config.toml
arch = "vit"
norm = "layernorm_no_bias"
hidden_act = "gelu"
qk_norm = false
moe = "top_k"
patch_size = [2, 2]
learning_rate = 0.0049
momentum = 0.9
batch_size = 64
epochs = 1.4
warmup_steps = 530
Rows from block 3, named by matrix and row number. Rows with one number belong to one attention dimension. Each number is 128 + 24 x the weight over its row's rms, rounded and kept within 0 to 255. All counts start at 0. Numbers have three digits each. After the name is the row's rms in percent of the matrix's.
# v: attention value (model.blocks.3.attn.v.weight, 160x160), inputs 80-159
# proj: attention output (model.blocks.3.attn.proj.weight, 160x160, transposed), outputs 80-159
v.62 094:128114099083120140167155117133088115137142111140126134138127148126162134114137128165107141130127081097111080131099121113102112121135100077173115127119134098135123153152189126133132133121114141076142118140132166139096114076134153148118109059
v.63 087:156189154098100138153131102151154146110096126117095112111109095120123152182118100133117151167158111128104132092163143160103120099122122118147160130142155118127108150142084112104119121149072156125156092090127142125128108112140110136138112124
v.64 106:093149150149090138122123103147181118118126149109140115146132149118108132094152106104129177112159115154150173101133155169158124105145138124144124081131115147125145135161156134072104106142132117105076188112107150167168118089115129134131116157
v.65 104:139157140129115181169109168072160140089114094114148136135135118111128124097115128151084098124131131117113105139169101088126141128097172085157128087154111116141080124118126070119155137094117150136098140108148150131125155145162141100138139152
v.66 108:131119120116123128142142158099126180091108162081098111116121159060115133126084157168114120140131136154084143130140115137139110144114115144139132153104126116144091142082113160158099142138133144116101148096127112177157126100116137128150099152
v.67 096:160110103096136121157134123115106133128145101160123136141127142104149126149132159087124089140082101110154110118113159153155110131156101167107114101141117137115091133162173115126102097120144147108147115119142128137111130184104109150085155144
v.68 098:133118089146145102132130109114111107107155113132097113138171113106148103149135153077139189152146119110130139105137158161124119126111106144113129109100142075151128131107090112096115126150164085139123146162082130114126112167110131144135137176
v.69 092:165148151120147097118136135108132118119119135181125183089157071149133147120123128079132112147153154160162148096169120106144113088113138210141115106137097112146144127128134097140127117120155121148148107173111158157080105120108122112111113144
v.70 106:170121200080101062160137142097136133116113138101138102100129121146127061154108115137076143109127126138137145150139157127155105114164090133169134117125140175085108148116138127113119120088141130169148121093113091168112104162098167124102137086
v.71 118:156120175096084178143128139138129115129108099165097143156150126169129077099127127082119124119125150179087102121164129149137079136128126112118123129121154155146140163124125147154138159088144104082127122136157162114100104130135114108140100146
v.72 096:150114162126134128113142151158160113122137124119128138056159166156099176098091136078136115142121128162120174171116107097116126082111121174140107144109118114123098131137158102106141104154144136130152128132134135179126160154090116136114092144
v.73 106:132127145121165105143126131108121123136133140169136139145123173140069156179168114117125174100147114103113125119129091114078138155081159126107114134110139096152140154167120102122119130163101113092083107114139149148111120168141174123109121135
v.74 106:135083136130151127161126073093129160141114148128083107128114138151134123110151139169108126117148156148110180123102136112132161137138128152142136141071147083131140089093073160179142135108135077149111134119123122097120189115108166115106144113
v.75 110:105107101119138132138136132073123118132130113129177128124132184103135121137092199111166116100111104098117177120149157152128098107158115147119084132120127151121116135165164108053143115145127105159135097131138139104147125130172085125159112137
v.76 101:150117093126144073136154128108134120127153104139152111147158106120141155159143122135108176127133105103165120123157089150097162108129125131133149119155096127146149144144122150119126150103125158097127148117108115122116106153108120118103140137
v.77 094:144145165131077157162128135144132105091146103148117092144161149094134112134117110128147135119173126144191141117153120115171083141131111143134107089125116129126110079145134124117150123124098093110105124118058107132142129143147113106120130166
v.78 108:090147106136125156124183124151150135161130116091113168175120076199137122129125079141133115132124166114122081106156124150134174132127106151126102122173120091099132120153143195156146121110090168094152148111109143130045101114129132136148095127
v.79 102:153151151127148149149125157112126127133123115181139131092118115146107093077118176107089139111135158151095155133138063105125136104144109149104135136129146141107128147078139114108115149103129116093169116112124156124141158139172112154180128079
v.80 109:129138139102108143106110157124103100132171134135132112156148112121153132138126155131067085124145115099173135159110072129113122120082139133081155093151124166127088132128121106094133117113115197127109127117126125127163114134148110168129118122
v.81 101:088109060110168127141171119075117132127111171102162143142134191136120103100114145162148132130152131107149153089145172125089149112100100148106117118129104113144129148174146135113144113144100124167106109103184148129123108138138115137128134122
v.82 108:097131161091149201158116113145116106164111102123130111175131117089130093131126173128101133100143146100097156119067102135097158117077109118129151170120124123127101102086126118160132136111173138143165085118126115127116087154113135138164102133
v.83 106:114132143145099137151079095095151159125100116127144106113130141105115122146074157122096119134169158109196162106122127133157139142167160105117129119146115139099119102179104105076141116118115108124092173140139129168132125135165155150124110137
v.84 120:168148168118110079131111134113143124083116144138168128120112161078118130133108127107109129158133116136117145118143132097070109143131188145113123118169122122101125108136095137096139117154128153132079145109142108157161109107132175104124111091
v.85 112:117138102146093124117152137118089105177115069165084148151135092133143143156137108135095103118112138178123097097161115167123120137106127117110127139110141122126156137118144140142119155067109072130154152110143144091108120119126095135122155137
v.86 096:126096117105110145118131099101118160133097120115144164170135130120106148178137124122157147145119095159165155097111131058115112147158139141167119147112115131086123129150135079149133144096124134192158095140115130151110128120186170091101128156
v.87 095:152141108106102135165118125118142138088101139177130080140117114104098125111156118095159139154185114101150145126142093152110112148101127065139120129124089117134125104168107115127130140092104141106127125080119108109146128161132135150141162102
v.88 098:158141103156149111145103113121115143157163167072130159089121118148095178139134127157139120120119121120110096088161143126086148109145141164136146142146131070151139119149131129111109071133126105149090126098147120121101115150129135101127110140
v.89 101:152102100098183121130099120121099114177170147170091138175140117112131120145138097142116122133138111161097153151117108127088134101115121154133161092079101146099134148115143132128123116144123091124122107144130144123156141137149090111097169132
v.90 111:087171104150123167117121168128111149138163150099113141107134097124123120111116128120098131136103110143075133139133094124089110151136163142104080168114135150116139149104129128122108139132140131157129103119106119152133103146106125130208138116
v.91 112:108112114130129115126126106150150079187119114097097108093151157160145091125126148123113113091156113125138128172158111118082133105140145141122139115114147165135081156065132105147181100104106140145186131132158118106134125159117119136100136108
v.92 114:081158139149116187132110134158137133122150115115100155130118120141138146089117089114109158108180127158164114098164157194115138125105120102143123119110142113128105133128121094124140082120119132100130108129135150083121162124120110073140114118
v.93 094:134153150159155167117120137124155114130170099133157119152131114104130131103140147130097159133119118131110132134124121134112123143164128133137159121123170141125071126102162112138123121140134180140118124148125135118146166128142139088150101084
v.94 095:146107110098121151119106098088133170157134171138078122086114080131104159164127135097102109133139137109108123133174104146126127119127103076158189149116098166183092111147100110130095131127140124137147136116138126094102124147162106123158161124
v.95 098:100171121159115139131149098139173130136118082121113162153116113170133092138140086113153165097127127123137086157147105124141117135153105095139103141160119080111117100119123123110121137142166114149118147154147107146131124111141125093115127126
v.96 108:076109109187132155134115146100116128126135130065102158132120140119103163126153143110146162120133144127156115120139110148145131149163119082115119150108107137187105128160131092184148123086132127178105119126115118142110099094148113138134128121
v.97 121:137117118084167133142173136072171170114118096128124127173123129146125159125119133121120111108127094091148100144146166131091122114107051105105115195129118114121171150114139070152125172093138148128171155129110126118084106109162074124137132135
v.98 104:123105141128119169140103107131133161113135185106148101138141126112134154181134125133153099121083122087121141158143158138170128131131085125123092158115151100120146103112164160124086135122107122119151100163143130156148128143156105103113137103
v.99 094:142139111126100176119110129095113134141134150090083129144169138113119154157105110128129095128161144109153124128146165123048177149134117128147115137126108128137114123126145093130121134153156125107125142172128115162164108128157184132139119144
proj.62 099:156123126129107118131116130051154141125115125098162139131123115107130115107159136092169136175130162143144161138167130115148100099115140088129154155132110157086132118089108093124135140143112096170133175124133161073160110096115129107172137140
proj.63 079:125137116155130127103115133132162157149158123120154140123119170108094142102154128147176089136136088134149148149088111108120117128121141116135142085127110164145109131126109112129130113093099160122150104132141099083131116185135117154155122125
proj.64 110:118121114140136102088141106111090164128118141119101125156141150100150130137097144115092073169121159116063086116136071118141147155117135112116146170135070170140105098155140153106161134103127115164201110154147120129142152138129139113116132130
proj.65 105:130146109103134096104168108152106132143148136145094136116119148124100145164134124097153144092160137171112172123129164188097140149145162154101178159118099156150137148118115173094103161101146129118148140156152118130136096110110123139107111156
proj.66 100:116128137120130122119160110127127133093116136152143144156155135163112130126162118091113155142113169089151127135128128128105122127098190113099096124129120115134162118157106092110167131111161143122170177152117135074116129126165127109103145115
proj.67 096:124173127128131149120122134148159088145136095134135135126141062148137068111148110119170139073167083103104127128123130114123155132151102106127128100127118139140132137113113167129142139136094089140086117125083118114154128092147168128146106120
proj.68 093:127118134121131148146120133128154164105100115110120137151100092145099146117119117149087085085133099118141088156122081105124117120116127110099127110141123148108144152141165141172150136108111126111138095057100138133131133087132165117106139122
proj.69 094:163117134121154130110112129123097102181144102132115102123095150113132128104119145137144127136065086103144152122146124135121123151097102140137188157108144137128137117106103120113158166072130129094104102124159113111168123127150136143148133136
proj.70 104:104119136155152160107150127115168093150165176128144146156117158099129160110121146130175116122121136138136183055105090131110126145129102109129102145109102085189162118169086130108153131182110115154114142137151135087160130122143088136163138150
proj.71 116:120146132129118138101089107141156173088174152099144121147156141129134141154109122118169127129102079099161177128086137163119108113153122120181128125127140103096133142145093154121109128136118117164133150133116113147128149132087110169103123108
proj.72 098:094096113139152118168139139115048123142140131104131150171096116133156119129160113129090102152151155134186155073154105119112169108130158080129159151113107138125134127126077123133158187109125139135151104165144133099143098123160133157149129096
proj.73 100:109064130141124108129113170143108123147131095113141139141112103113171119120131161121073097147166169136185120102145160127160121128135124145154181132130142128125156118085103139169154096109109123142175143167106116159137145080124117134119131163
proj.74 102:103133129134135119115113147128096159122123118119146153142118176106121134149082168099129177141069127143168126172161116113148112136131088109102090140140103161152133137142158122110089124156134144108140169134122180139168064171131107150126154153
proj.75 108:141139120129135112158163124160111105128111137140170143144119102172155155100141068134137121140146113104102103148086102145128172145099161098122141117143117109156087138117109152187165123123122121104128137124103134113137137109104153131129135103
proj.76 096:124088141137136170129156160150174127132063142091111129146108085115083166112127157132121079106149123144104131111137128109143090129124157129137120139106111124099105091128123088128163149144129102136119116124106116139153173058137145146166105114
proj.77 098:118136121122132123106130147117147157140136138138143110157120102123085138135133125148093109089124140117127149116084153144121142146133131099088174124124183100183146129140109174131154110136115163157142156131191098151144121136103167136138121126
proj.78 108:153132127139126144130090128116144158055105123129103094131150138101173126148107154124111154159122123149137112177088139128159087101149151112136115103131144156104113141125143078102067109143163130157138113156138114118168177190122124093086089138
proj.79 114:097108124150106150109153111120093116119134149123160188094106136128123168154124095141161097150125089147170117124138166129137161130129100127150097138129096098146138121146107096125135113133099118132095127145172102108101081153089087134058169122
proj.80 109:147097126137122108114102108139111119120135118134132107140143132135164135115114080143178124145126105124084124132097183145141131116155178107179090109121119166154121133157145156140164135107110122130130102134119099148121120114098151067128131108
proj.81 107:143115139140103080157130146158098119113114096132163126137121095144135160187155116107130148174107132159070082112108120098119135119150177097143130132145085137103118135107124138117123096107144114109133145127095128116183148131073155140114147102
proj.82 109:147115125125148116087121086119106137081106144149155157136130118175136178129131110111153172133145129163109118163169140122124123114155136153108085068142157133126124130145128150142139116102154118103092176134129153126126158123105102082098122102
proj.83 109:091140145104160095110179158157103109180138133125098089151103143133095118115125120113109121092128122111061155102135109146110156112120132122124120123149109165172148135170146151120116110101118133159173112126159140102135120099090117118133164147
proj.84 121:122065106118159113121162119127126123184184131120145100116130169128122163110143135119071107138125175115114129139124144146104166120099131110167125146120113118141155145162142099115127145109144143103164106157184131098089147117139119145118129151
proj.85 110:142147121099132145132107141111160164105133161085168141112129142170136081135095185127180149156131105099147163169106151114119109133123117170147130109120123103121131113101111115201162104135131122104101126157113086154099142114147126114120100151
proj.86 101:105172138101145106139121145166131100180123120116121111105118078135127133112160160119120127049128153103144109118136108163138131108108115130106149123131171110172175143097075163125122136116110125102129152118147146094145175112106113163179118104
proj.87 094:130120138130100132111108127126135130134104104108099127171131143126111124142079148117086145102124178151131141154136162134161121133146158110151123140123126149163146100100140133133145144157164164113097146143132106162090131102171151103110088117
proj.88 100:123083139115156132108164127120153085142111105154132128118081123119146120128134156119127135135130131141108118141129119096127134111093099162110168142154111122094126125091108075152110120134134097140157146173151118144146149116113113152124130165
proj.89 098:139132113147105121129091096156086156124069126091147148066106087170168158098118158089149122120121083123161077157134161096140129131138112091116146152142124105109102111110167159144143149135099123120138114122141111160138117113099153160131104135
proj.90 122:134093116122090096113095109091129104119136148128098178134118144141128165127141094140149105151138166155181126105143121113149143111109117115149152126122149085126130149129136097153172126097098185138127137153156158105062165136152083098103129117
proj.91 100:132134106109130132128131149143126152121147144151148151157110118138107109083119122153172133136159160150112165117076136111187143124109143146159110158144133126111113091158163165160090158148147086099101094122119143159127072147148135105177116126
proj.92 103:108156133116126085139080111094118084109121133125126107095091146119164168196140129141151110138123160127075114137101102121140114121143123195121186135154114112136126123101120106122129131090146144106119104146152112185087105131143092162108119154
proj.93 095:126119109126098098108184084091139152128129170123093143095113151107143160124105090153159106102150142110120086126101121150119116102077122120106150125113120071121147116144126106113124162091134119113139153126177126126118113114095098138151146160
proj.94 096:138141129164118099146123125128118054141063114116143140125137165133132109098108118204150170123111108147134114146132177113148113121138125149096143109163115096125143143079162102129138095139151121120093092074157099122137111119108104137118107131
proj.95 095:136152102138124120097073132108103122123141169107104131121184115111111119095109146166100154076125133136123164105091152137143138139135088137096142117126138132133146126097147151169086125120117110138133118091089158112121137120096132124146139168
proj.96 097:114156122125157114118135123163134130140106108116127156136140137090123085123109100127109097126144075142114122173072167125112138143114150144161153108138061174102123132111127126071158078133112152124091135141098171103146114171099141109130113107
proj.97 111:124118118128111128128146162189142077144149131132146116118109129138117112145129141141157099127114176126086163117134107094107095115142103115155135088130132176131116138143123098134136147134129085132060104106134146151131119143100197140089122164
proj.98 099:170144127118131112117130137121088099091135138151154107158098139139135128099083098112083111120140169158133098168091102153139091105134101119114142148106125182109104177099134108109135155156106124107092153118123122160068126084115134151156121147
proj.99 100:115109123132120097132132109089092125104087150164152103107100138179117080096121121118112080134105132094116118104110089084125099131112110142112111125133157140123112126151091159136090126133067130135083127131152132127098147107142119102111135140